config.toml
dataset = "short pieces for a synthesised band: melody, chords, bass and drums"
train_examples = 26041
n_mels = 64
hop_length = 320
channel_attention = "eca"
kernel_size = 3
optimizer = "soap"
beta2 = 0.999
beta1 = 0.95
max_precond_dim = 1024
steps = 8500
epochs = 125.3
decay_fraction = 0.2
weight_decay = 0.0
Rows from block 3 of a small sound classifier, named by matrix and row number. Rows with one number belong to one channel. Each number is 50 + 15 x the weight over its row's rms, rounded and kept within 0 to 99. All counts start at 0. After the name is the row's rms in percent of the matrix's.
After each channel's rows are labels from the 100 clips, of 14848, where the channel reaches its highest value: "peak in band" is the frequency band that holds the peak. Only what is clearly more common there than usual is listed. The data: short pieces for a synthesised band: melody, chords, bass and drums. In brackets: how many of the 100, against the usual share in percent.
# convs0: first 3x3 conv (model.blocks.3.convs.0.weight, 160x160x3x3, each kernel summed), inputs 0-79
# convs1: second 3x3 conv (model.blocks.3.convs.1.weight, 160x160x3x3, transposed, each kernel summed), outputs 0-79

convs0.131 119:39 21 46 62 35 80 80 62 62 48 28 79 53 50 45 67 53 54 35 25 67 40 39 60 63 44 35 36 41 29 44 50 79 45 49 37 55 55 48 61 33 70 28 54 39 28 40 68 53 61 63 21 56 79 68 38 89 69 66 60 47 59 45 62 57 43 50 59 39 69 55 57 55 55 49 28 60 65 55 31
convs1.131 114:48 40 49 64 72 69 42 55 47 50 45 49 43 64 55 40 49 26 59 39 51 73 22 64 33 37 25 43 54 36 72 20 63 39 40 33 56 36 41 68 46 33 46 35 40 32 62 46 64 32 37 39 62 32 28 48 40 50 50 47 19 54 51 87 48 65 30 50 16 34 49 57 31 34 50 40 44 35 41 40
peak in band: 500 to 1000 Hz (43 vs 12.5)

convs0.9 108:59 68 44 42 42 62 41 51 62 36 38 50 57 61 36 15 30 47 33 51 31 28 33 52 28 24 50 57 61 53 36 45 61 35 22 59 23 36 52 46 28 51 56 38 55 50 23 21 42 67 45 53 50 44 44 32 52 30 17 45 37 26 47 65 50 34 29 13 44 52 48 60 50 52 42 92 62 30 41 26
convs1.9 087:52 41 53 55 71 27 44 58 68 57 71 29 13 52 99 32 66 43 19 62 47 31 50 32 72 81 23 50 54 43 54 51 42 49 60 51 38 70 49 48 32 71 37 11 68 41 42 52 69 39 45 71 54 62 53 48 50 57 55 67 32 37 58 42 55 48 41 42 35 52 33 36 66 35 46 48 28 41 34 59
peak in band: 1000 to 2000 Hz (34 vs 12.5); 0 to 250 Hz (32 vs 12.5)

convs0.116 094:42 54 40 32 27 57 50 48 56 30 64 44 58 34 30 40 46 46 44 48 43 45 66 57 06 51 55 65 51 56 42 42 72 33 18 40 41 53 30 30 49 38 69 29 56 61 58 54 57 48 55 42 34 14 40 44 43 62 32 36 34 39 41 40 50 38 66 51 58 33 43 72 64 26 29 57 68 31 46 47
convs1.116 093:61 48 61 51 41 44 04 29 61 37 58 21 61 25 61 53 54 51 53 48 39 16 70 34 54 72 31 29 62 54 79 37 32 63 40 55 42 27 37 67 68 62 29 31 77 36 46 52 43 51 66 45 60 59 59 39 36 51 51 64 58 28 31 46 78 45 57 07 48 56 24 27 36 50 80 48 20 56 49 57
peak in band: 500 to 1000 Hz (52 vs 12.5); 250 to 500 Hz (30 vs 12.5)

convs0.56 096:57 27 57 41 28 65 50 26 47 37 39 43 43 57 42 42 55 15 39 33 42 66 38 39 59 23 44 32 47 51 43 39 36 56 55 41 16 57 44 43 36 46 15 46 28 45 31 56 41 60 38 26 39 66 32 45 61 28 57 30 17 62 44 39 52 51 53 43 43 53 39 45 59 54 60 12 55 47 34 55
convs1.56 109:47 40 68 44 73 53 48 58 34 61 46 41 39 79 55 47 58 17 05 45 75 59 47 64 65 74 45 69 46 50 59 47 51 42 39 29 65 57 57 63 28 51 53 37 39 72 33 43 55 32 53 35 71 45 44 28 43 55 41 38 47 57 49 63 42 44 07 66 36 51 49 43 62 58 30 26 32 57 31 52
peak in band: 1000 to 2000 Hz (41 vs 12.5)

convs0.86 099:61 25 65 30 63 67 44 63 41 16 48 64 24 46 23 41 29 43 59 28 34 72 66 59 36 41 44 59 63 35 44 42 58 53 53 29 62 76 38 34 83 61 73 37 49 82 68 53 60 51 82 55 39 51 37 56 40 69 47 31 40 53 50 50 58 59 41 64 48 55 35 71 63 56 21 66 39 36 61 43
convs1.86 102:74 49 57 28 72 35 40 42 57 44 41 21 47 42 64 59 53 36 23 28 44 48 55 14 48 65 37 33 42 43 59 01 51 45 35 67 38 26 53 44 49 47 33 35 62 39 48 76 52 31 64 64 37 25 30 10 33 38 59 39 41 36 66 42 75 48 40 44 48 40 27 40 38 25 58 47 29 36 56 64
peak in band: 0 to 250 Hz (63 vs 12.5); 250 to 500 Hz (31 vs 12.5)

convs0.67 102:62 31 52 32 46 68 64 40 31 46 50 46 36 31 51 39 52 50 42 48 28 25 26 37 59 38 40 65 55 39 55 60 24 37 55 18 61 29 31 44 32 34 54 47 25 37 44 71 42 42 39 52 62 43 38 55 50 40 47 44 65 32 32 67 51 54 46 58 27 79 37 25 42 45 52 10 53 40 43 48
convs1.67 097:70 59 85 54 28 43 37 40 71 49 51 30 73 51 51 30 59 66 52 48 86 44 48 47 48 42 08 19 30 45 59 38 45 32 52 80 17 63 39 33 50 57 44 24 57 31 36 49 33 16 59 40 51 48 48 60 47 54 61 38 52 20 55 49 39 38 48 35 26 47 61 81 73 39 65 48 54 47 54 62
peak in band: 1000 to 2000 Hz (31 vs 12.5)

convs0.152 091:74 44 27 41 39 75 89 70 35 40 59 70 55 47 73 61 80 65 41 51 37 70 21 80 37 49 49 41 49 18 31 40 60 36 39 65 48 52 65 49 48 22 59 72 41 57 53 90 51 54 50 49 51 47 49 50 45 71 42 28 41 57 43 28 40 56 60 78 46 72 54 46 44 35 52 49 64 39 65 52
convs1.152 102:35 40 38 28 73 71 41 33 70 43 53 47 42 58 76 61 61 32 72 44 45 27 22 38 54 69 40 29 57 31 65 63 54 25 45 44 53 43 42 20 58 51 27 57 38 32 52 51 41 52 61 29 37 42 47 40 28 47 29 51 31 55 70 62 34 74 28 32 32 38 35 54 41 29 57 36 20 29 47 54
peak in band: 500 to 1000 Hz (40 vs 12.5)

convs0.93 099:69 14 73 31 28 60 53 74 84 68 46 39 65 57 60 39 69 49 57 58 34 42 34 81 39 70 51 70 40 51 31 45 60 30 39 49 52 64 42 55 48 69 75 49 38 51 54 47 70 70 43 50 48 50 37 14 62 34 77 44 37 42 33 69 63 46 61 39 46 77 57 30 54 63 55 52 45 01 43 35
convs1.93 101:63 47 32 50 56 40 41 40 40 62 64 31 46 60 72 62 67 48 48 63 63 36 18 45 81 41 26 42 31 17 75 54 28 47 72 34 48 44 55 58 35 59 60 33 50 35 39 53 47 32 45 68 44 68 39 30 45 51 48 43 47 54 61 42 50 64 35 54 30 25 47 52 37 58 45 43 63 38 59 67
peak in band: 1000 to 2000 Hz (62 vs 12.5)

convs0.119 106:18 50 57 40 37 41 53 37 60 54 36 27 34 71 68 35 30 67 63 60 40 19 49 31 26 38 71 42 21 43 69 62 29 41 38 27 36 52 44 56 30 22 31 38 53 45 32 27 44 50 39 34 34 38 40 48 46 81 62 56 33 09 34 68 31 72 59 41 50 42 28 54 64 36 46 27 40 41 44 36
convs1.119 083:67 46 76 53 34 27 90 51 76 48 46 35 57 20 44 81 27 34 39 27 56 51 86 57 55 61 54 62 61 64 57 50 51 36 52 64 57 67 50 51 31 50 43 23 57 65 51 64 34 30 67 61 57 73 66 37 36 48 42 81 44 15 55 30 73 39 62 34 66 49 36 54 46 55 44 78 31 67 46 71
peak in band: 500 to 1000 Hz (51 vs 12.5)

convs0.45 096:55 63 26 56 52 41 57 10 43 17 49 31 62 66 50 34 32 54 45 55 42 36 59 20 54 39 40 45 53 56 31 33 26 41 47 54 22 31 50 17 23 43 62 34 48 46 47 59 62 34 36 49 59 29 35 61 67 42 59 37 38 48 34 29 34 41 18 38 47 39 75 40 37 31 32 85 50 54 48 44
convs1.45 090:51 63 74 32 40 41 26 31 42 76 45 54 75 37 45 78 56 41 28 49 22 37 44 58 48 85 40 56 40 70 51 58 54 43 38 41 58 50 51 71 36 32 21 37 65 77 59 60 43 52 63 59 78 54 55 55 29 39 55 74 69 54 61 30 59 61 54 58 62 33 52 56 58 81 23 39 49 54 46 33
peak in band: 500 to 1000 Hz (48 vs 12.5)

convs0.70 097:35 46 47 39 61 19 29 40 25 71 54 52 31 37 46 55 32 61 30 56 44 32 40 48 35 45 42 52 34 46 58 44 41 39 48 32 23 44 60 44 32 56 46 69 36 39 58 54 57 17 38 33 34 44 41 39 46 28 55 67 54 45 56 58 39 50 02 34 61 19 76 54 43 48 29 65 58 63 38 56
convs1.70 091:66 80 69 34 47 53 56 63 47 41 45 38 46 12 42 65 43 62 38 30 48 53 43 72 62 66 81 54 33 57 66 67 55 51 33 34 45 53 33 49 56 50 64 44 31 57 65 63 24 56 32 36 21 52 27 30 52 54 49 40 41 15 58 36 38 15 43 63 65 52 29 46 28 21 35 27 71 56 34 50
peak in band: 250 to 500 Hz (53 vs 12.5)

convs0.125 101:38 37 56 36 71 36 54 33 29 48 42 63 44 68 30 47 48 50 36 45 41 74 68 45 71 41 60 70 40 43 67 25 43 63 49 43 50 94 46 45 50 56 83 42 37 68 32 45 33 57 23 46 30 76 61 58 61 37 71 59 55 60 61 41 51 56 56 34 48 55 29 49 61 78 49 55 75 62 53 63
convs1.125 093:42 59 47 31 58 58 47 59 61 34 30 34 64 59 35 55 30 33 63 39 50 38 39 62 54 41 60 42 54 33 75 40 52 65 53 35 64 39 68 30 39 52 23 43 46 52 44 57 61 42 42 53 33 46 42 30 27 58 34 46 23 20 46 73 59 29 06 47 32 35 25 48 21 14 33 65 31 47 56 60
peak in band: 2000 to 4000 Hz (66 vs 25)

convs0.103 090:40 45 40 36 27 64 32 40 41 51 46 44 61 30 24 62 41 27 63 31 28 39 57 60 24 52 42 42 34 60 41 55 49 56 56 35 23 47 55 51 56 35 66 36 61 33 67 72 69 43 27 41 41 38 21 46 33 23 50 35 27 78 50 55 50 50 33 84 51 45 58 29 18 43 59 56 29 49 29 40
convs1.103 108:57 38 66 35 55 48 56 22 64 48 41 46 39 30 60 50 60 35 33 66 57 20 35 32 63 73 55 41 54 52 36 56 54 37 75 38 43 46 46 29 33 40 51 21 54 31 25 49 60 58 30 35 49 60 32 11 46 35 48 57 47 29 46 56 42 29 53 12 11 39 12 67 62 15 54 62 27 55 57 47
peak in band: 250 to 500 Hz (98 vs 12.5)

convs0.34 091:97 53 51 61 34 65 44 52 58 69 34 56 56 63 47 51 65 19 28 43 72 41 42 56 56 35 54 33 51 24 47 55 70 57 55 48 67 63 47 49 51 39 28 65 55 71 68 42 39 67 67 36 53 58 54 62 49 49 52 65 36 43 67 69 26 45 74 39 38 49 42 49 44 70 48 58 80 85 44 70
convs1.34 119:46 51 51 14 85 36 30 37 47 53 34 24 57 41 47 46 31 49 43 48 46 31 38 41 58 48 41 08 49 38 49 66 41 63 49 40 42 32 55 49 46 51 43 23 24 23 36 58 34 52 36 40 37 45 45 16 36 44 46 40 31 27 35 61 78 26 36 28 37 64 47 68 16 36 48 23 18 31 46 63
peak in band: 1000 to 2000 Hz (33 vs 12.5)

convs0.156 108:42 00 72 68 60 32 52 55 37 60 50 58 51 53 48 37 74 61 41 63 69 40 32 59 39 61 28 73 42 39 37 50 48 68 59 34 45 54 72 62 40 52 54 70 81 55 35 65 56 48 35 36 27 44 54 67 65 56 66 45 60 59 61 70 54 49 81 71 64 77 67 27 45 22 39 26 25 79 41 71
convs1.156 079:15 57 56 56 52 60 38 48 15 54 44 55 48 37 42 28 62 23 53 23 48 56 33 30 53 37 53 60 69 45 35 63 48 18 58 44 18 66 36 56 63 36 69 40 43 42 36 42 34 43 49 75 09 24 36 42 66 51 40 36 47 20 47 40 42 40 59 59 48 46 68 63 55 52 73 38 69 43 68 51
peak in band: 1000 to 2000 Hz (38 vs 12.5)

convs0.20 090:53 30 08 64 37 48 57 45 32 41 46 35 51 40 62 51 09 28 39 45 26 32 33 41 39 45 54 40 26 49 41 61 33 41 35 39 35 20 33 20 51 44 37 60 61 25 51 35 58 39 40 27 47 60 45 41 51 41 45 40 47 38 34 25 42 40 36 28 34 45 42 35 38 54 42 40 61 52 43 37
convs1.20 085:40 35 61 53 52 50 59 77 63 53 61 34 41 51 27 61 34 27 50 28 68 43 45 37 47 76 37 55 71 55 58 55 66 64 65 38 48 50 55 46 37 59 47 47 44 64 55 55 62 32 41 44 40 73 28 71 68 58 45 36 75 49 63 55 70 78 62 29 16 38 44 65 59 26 54 82 45 72 39 58
peak in band: 0 to 250 Hz (90 vs 12.5)

convs0.135 102:43 42 65 37 49 52 53 47 38 56 49 56 74 61 60 19 45 49 39 71 40 58 64 22 24 60 89 52 51 65 67 60 41 44 46 72 45 59 71 57 56 60 69 39 32 51 75 18 44 77 52 73 67 37 46 44 55 40 16 52 43 42 46 39 54 61 76 57 49 36 78 67 57 56 56 59 65 43 53 58
convs1.135 091:34 61 66 41 60 24 51 33 34 57 42 40 37 47 48 38 50 50 74 48 57 34 40 49 59 41 49 31 43 51 54 76 32 45 59 42 21 28 46 64 34 30 45 24 53 38 25 45 27 62 25 65 03 41 47 46 57 36 33 51 70 16 35 50 53 38 58 26 46 01 58 55 40 30 45 59 62 30 50 71
peak in band: 500 to 1000 Hz (33 vs 12.5); 250 to 500 Hz (33 vs 12.5)

convs0.26 107:54 69 62 79 66 56 86 51 55 69 21 50 35 62 40 73 67 50 56 54 17 39 56 76 35 63 75 38 65 41 39 56 16 66 63 40 61 55 77 62 64 68 27 46 54 43 25 60 22 46 33 35 65 76 40 54 46 48 66 50 32 30 50 66 50 52 36 60 55 62 54 30 65 60 76 23 61 61 42 28
convs1.26 103:62 67 53 42 70 36 55 65 54 41 41 71 18 60 46 53 60 40 63 57 58 58 18 61 36 51 63 37 50 42 75 50 68 30 59 41 62 58 53 48 44 41 32 37 34 73 61 56 46 43 79 65 46 52 33 49 27 59 37 20 37 56 37 58 63 35 29 49 56 25 53 70 45 51 59 32 59 40 51 46
peak in band: 500 to 1000 Hz (51 vs 12.5)

convs0.23 093:60 61 44 40 58 46 64 69 56 84 38 23 46 35 34 42 59 35 45 65 42 27 29 71 33 31 72 65 53 41 30 69 64 73 46 59 57 49 55 23 70 65 52 32 59 57 41 41 48 77 59 34 33 51 42 48 38 82 27 45 44 29 34 42 50 61 41 39 58 23 39 62 44 59 26 37 67 48 54 55
convs1.23 121:62 38 57 15 56 36 42 28 47 41 24 39 50 75 71 41 45 84 50 51 58 39 11 30 67 79 53 37 57 28 69 67 39 55 51 53 56 19 44 30 51 37 54 22 48 25 29 40 34 61 41 45 58 33 39 31 44 36 62 33 39 37 16 57 51 17 37 29 56 32 29 81 42 37 64 41 63 52 38 64
peak in band: 1000 to 2000 Hz (36 vs 12.5)

convs0.134 102:26 59 40 77 72 69 60 44 65 37 49 19 49 62 69 38 40 66 53 40 53 62 45 41 59 34 60 26 40 24 53 46 43 58 54 70 53 61 50 39 61 51 41 47 79 65 37 20 23 56 73 24 57 60 36 82 40 41 56 64 56 44 48 59 30 38 52 49 54 46 18 62 56 56 47 24 67 52 58 37
convs1.134 098:54 71 43 64 29 32 38 56 96 31 36 25 71 20 46 63 63 49 38 39 37 20 88 53 46 69 51 60 50 48 62 71 41 47 61 14 64 35 39 51 61 31 59 45 61 40 52 67 49 37 43 32 52 50 49 52 29 59 59 32 26 30 55 74 76 34 64 65 53 52 56 50 37 09 54 44 34 50 46 39
peak in band: 1000 to 2000 Hz (30 vs 12.5)

convs0.2 104:51 51 54 52 32 48 39 56 53 36 37 57 41 64 34 42 44 74 32 56 36 67 21 28 45 51 27 54 58 55 44 69 38 46 47 39 36 41 60 40 41 65 43 76 72 48 18 18 55 69 54 41 42 67 43 87 28 56 38 56 85 38 40 41 57 44 45 42 61 50 67 19 55 44 51 46 46 57 55 35
convs1.2 136:75 39 50 37 58 53 55 25 55 57 54 32 44 72 50 49 44 35 38 35 76 40 37 42 67 43 28 51 62 48 76 20 60 34 82 59 49 52 60 56 23 82 10 39 60 55 42 70 73 47 57 83 55 61 38 14 41 51 55 59 59 44 53 50 30 39 34 47 52 43 14 38 39 68 54 44 26 31 32 64
peak in band: 500 to 1000 Hz (45 vs 12.5)

convs0.39 094:63 35 74 49 25 60 33 36 27 34 36 36 57 45 67 40 27 68 82 45 55 61 67 39 60 42 51 44 43 64 42 46 48 50 56 69 69 36 54 73 36 55 47 31 48 50 53 56 92 62 44 50 87 35 45 43 58 39 57 33 40 60 51 30 74 48 30 25 54 70 65 40 64 58 33 61 25 43 62 33
convs1.39 093:51 36 51 34 46 63 48 58 23 54 52 38 72 56 67 53 47 00 40 36 58 72 34 38 51 58 39 56 65 36 62 33 40 17 75 51 53 56 60 39 50 66 15 46 77 75 45 53 60 38 58 63 49 57 51 43 57 45 21 39 51 58 51 60 54 51 49 54 47 57 43 28 48 44 32 37 39 49 54 57
peak in band: 250 to 500 Hz (70 vs 12.5)

convs0.110 097:61 58 46 20 41 42 77 38 24 43 48 28 64 64 54 56 85 69 52 63 47 28 44 44 62 53 46 44 36 34 59 59 24 20 62 40 38 28 42 44 72 34 47 38 49 44 43 53 39 44 54 70 64 51 37 62 37 12 39 68 63 60 27 46 57 54 71 30 65 48 60 37 36 55 66 48 42 13 45 59
convs1.110 076:70 63 39 16 63 45 36 42 58 43 60 14 58 38 33 49 41 54 24 30 44 59 42 46 59 36 44 30 55 58 59 66 38 58 64 51 40 60 58 33 46 43 59 35 26 47 44 60 28 70 68 43 26 45 40 28 44 46 34 69 58 34 28 69 44 58 41 53 50 20 26 54 20 46 42 54 57 71 41 76
peak in band: 1000 to 2000 Hz (30 vs 12.5)

convs0.146 084:44 78 28 47 60 59 48 48 62 47 53 30 75 51 59 65 31 40 54 50 43 78 65 41 44 52 29 39 42 74 31 49 69 27 58 48 05 60 52 65 47 38 69 59 46 54 59 27 37 63 56 56 56 49 46 38 44 37 33 47 42 39 71 46 70 62 76 70 48 54 78 61 51 51 41 52 46 20 24 45
convs1.146 117:59 58 51 27 97 47 17 21 48 41 59 42 39 35 44 85 49 45 46 40 33 25 43 48 65 46 49 26 21 24 76 35 43 51 55 46 69 40 39 51 70 36 49 42 55 44 40 61 36 48 57 48 37 67 40 35 35 43 55 68 43 28 38 67 80 49 40 44 39 54 21 35 29 45 62 32 17 39 64 29
peak in band: 500 to 1000 Hz (33 vs 12.5); 1000 to 2000 Hz (30 vs 12.5)

convs0.15 105:00 63 47 49 40 43 63 37 25 28 42 47 37 42 23 53 26 64 32 20 57 63 59 58 46 10 41 59 43 50 45 20 72 44 19 69 36 22 56 50 59 47 28 33 61 68 40 56 87 45 37 64 38 36 68 37 57 55 52 63 59 65 49 21 33 35 40 53 47 47 45 50 65 41 48 85 51 32 47 44
convs1.15 106:45 44 58 41 37 25 66 53 62 49 23 38 83 34 66 57 29 57 47 44 52 28 66 60 30 78 22 62 48 38 47 31 50 35 58 42 26 40 50 53 38 36 57 40 70 64 57 52 56 52 35 52 40 30 14 75 58 58 66 40 16 39 68 58 97 36 61 49 31 42 53 53 59 44 28 41 25 64 41 44
peak in band: 1000 to 2000 Hz (32 vs 12.5)

convs0.36 086:50 78 75 24 36 83 49 50 48 43 32 63 36 37 76 49 57 47 59 36 35 59 36 62 57 63 47 31 49 28 60 42 55 56 69 47 49 44 33 19 54 40 41 50 29 65 53 31 58 61 70 41 68 49 35 48 33 58 60 41 31 51 46 49 18 57 61 48 47 53 26 93 48 72 60 55 63 27 55 35
convs1.36 113:74 46 59 28 54 58 53 39 50 39 69 22 59 33 39 73 66 39 39 42 74 32 56 51 74 79 28 26 51 47 79 46 63 32 73 82 55 48 49 43 42 45 01 34 46 46 37 74 41 27 61 52 48 45 62 43 35 48 46 46 39 40 33 48 29 53 29 38 51 43 39 66 38 21 50 37 58 55 63 40
peak in band: 500 to 1000 Hz (60 vs 12.5)

convs0.153 105:43 62 50 48 46 55 53 17 36 31 49 42 30 28 50 34 41 68 44 41 35 44 77 19 47 40 72 36 44 50 53 49 37 44 39 69 49 30 35 44 41 15 45 41 67 58 51 39 47 30 39 65 38 30 46 49 16 48 27 41 35 25 30 54 38 40 59 78 32 56 30 50 33 48 55 32 19 46 38 43
convs1.153 108:49 83 72 73 25 40 47 56 81 50 32 47 64 38 55 48 45 54 37 50 44 32 64 72 34 54 30 59 46 55 55 36 48 42 38 20 55 49 34 66 51 50 51 40 51 61 73 52 36 64 47 47 64 64 48 99 47 73 53 46 69 54 52 49 57 34 73 56 28 53 54 52 48 42 32 52 52 66 42 34
peak in band: 0 to 250 Hz (64 vs 12.5)

convs0.100 084:42 65 57 18 35 43 81 70 51 64 34 50 21 49 43 32 38 55 09 58 52 23 49 46 49 37 25 57 66 50 49 66 69 36 45 42 37 70 49 43 40 21 23 42 28 60 52 31 46 61 77 37 26 41 44 41 43 82 69 60 55 40 16 52 39 55 36 49 55 47 60 67 32 46 52 49 52 50 27 51
convs1.100 085:36 42 92 53 51 36 16 29 45 69 63 26 51 53 47 32 51 47 31 32 54 19 57 33 38 40 33 60 49 41 44 53 34 56 38 45 36 65 39 77 37 32 45 67 70 58 43 44 39 33 25 60 44 79 43 49 47 52 36 52 64 36 63 43 18 55 57 52 74 39 42 35 44 70 50 43 47 55 40 72
peak in band: 250 to 500 Hz (62 vs 12.5); 0 to 250 Hz (35 vs 12.5)

convs0.120 097:37 44 46 61 71 69 68 54 50 35 59 82 54 49 35 37 28 45 29 37 34 56 32 07 61 34 52 44 68 45 52 29 26 63 76 20 71 67 61 43 36 63 38 33 55 34 28 45 60 49 69 24 25 85 52 60 64 48 71 53 36 64 45 46 35 38 20 44 21 60 62 56 56 56 59 27 21 50 18 71
convs1.120 093:54 18 73 71 65 61 36 56 34 57 30 25 34 42 40 62 25 27 35 31 48 41 59 61 38 51 56 53 46 33 47 09 66 59 48 38 62 29 63 53 53 59 29 45 55 32 58 67 77 33 33 65 69 57 45 42 67 65 57 49 30 41 55 59 53 37 21 31 15 55 26 29 50 25 40 54 24 49 53 40
peak in band: 500 to 1000 Hz (42 vs 12.5)

convs0.159 096:36 51 51 27 38 61 42 63 27 48 51 56 72 43 26 29 48 35 40 41 24 52 60 59 31 34 52 82 55 39 45 59 71 25 28 50 17 38 09 49 71 36 40 55 53 58 26 47 46 56 46 40 43 21 54 48 50 70 27 49 51 44 24 60 39 52 71 77 29 26 45 58 55 53 38 42 58 23 48 44
convs1.159 092:47 48 63 45 80 15 32 38 46 47 65 26 50 41 52 40 24 67 63 57 32 42 57 58 45 75 62 32 35 55 62 51 50 49 35 36 44 48 41 38 36 45 40 28 80 48 19 52 15 49 62 56 20 56 50 37 42 47 43 51 72 21 36 54 71 41 44 17 47 37 47 32 38 51 71 37 26 36 62 41
peak in band: 1000 to 2000 Hz (36 vs 12.5)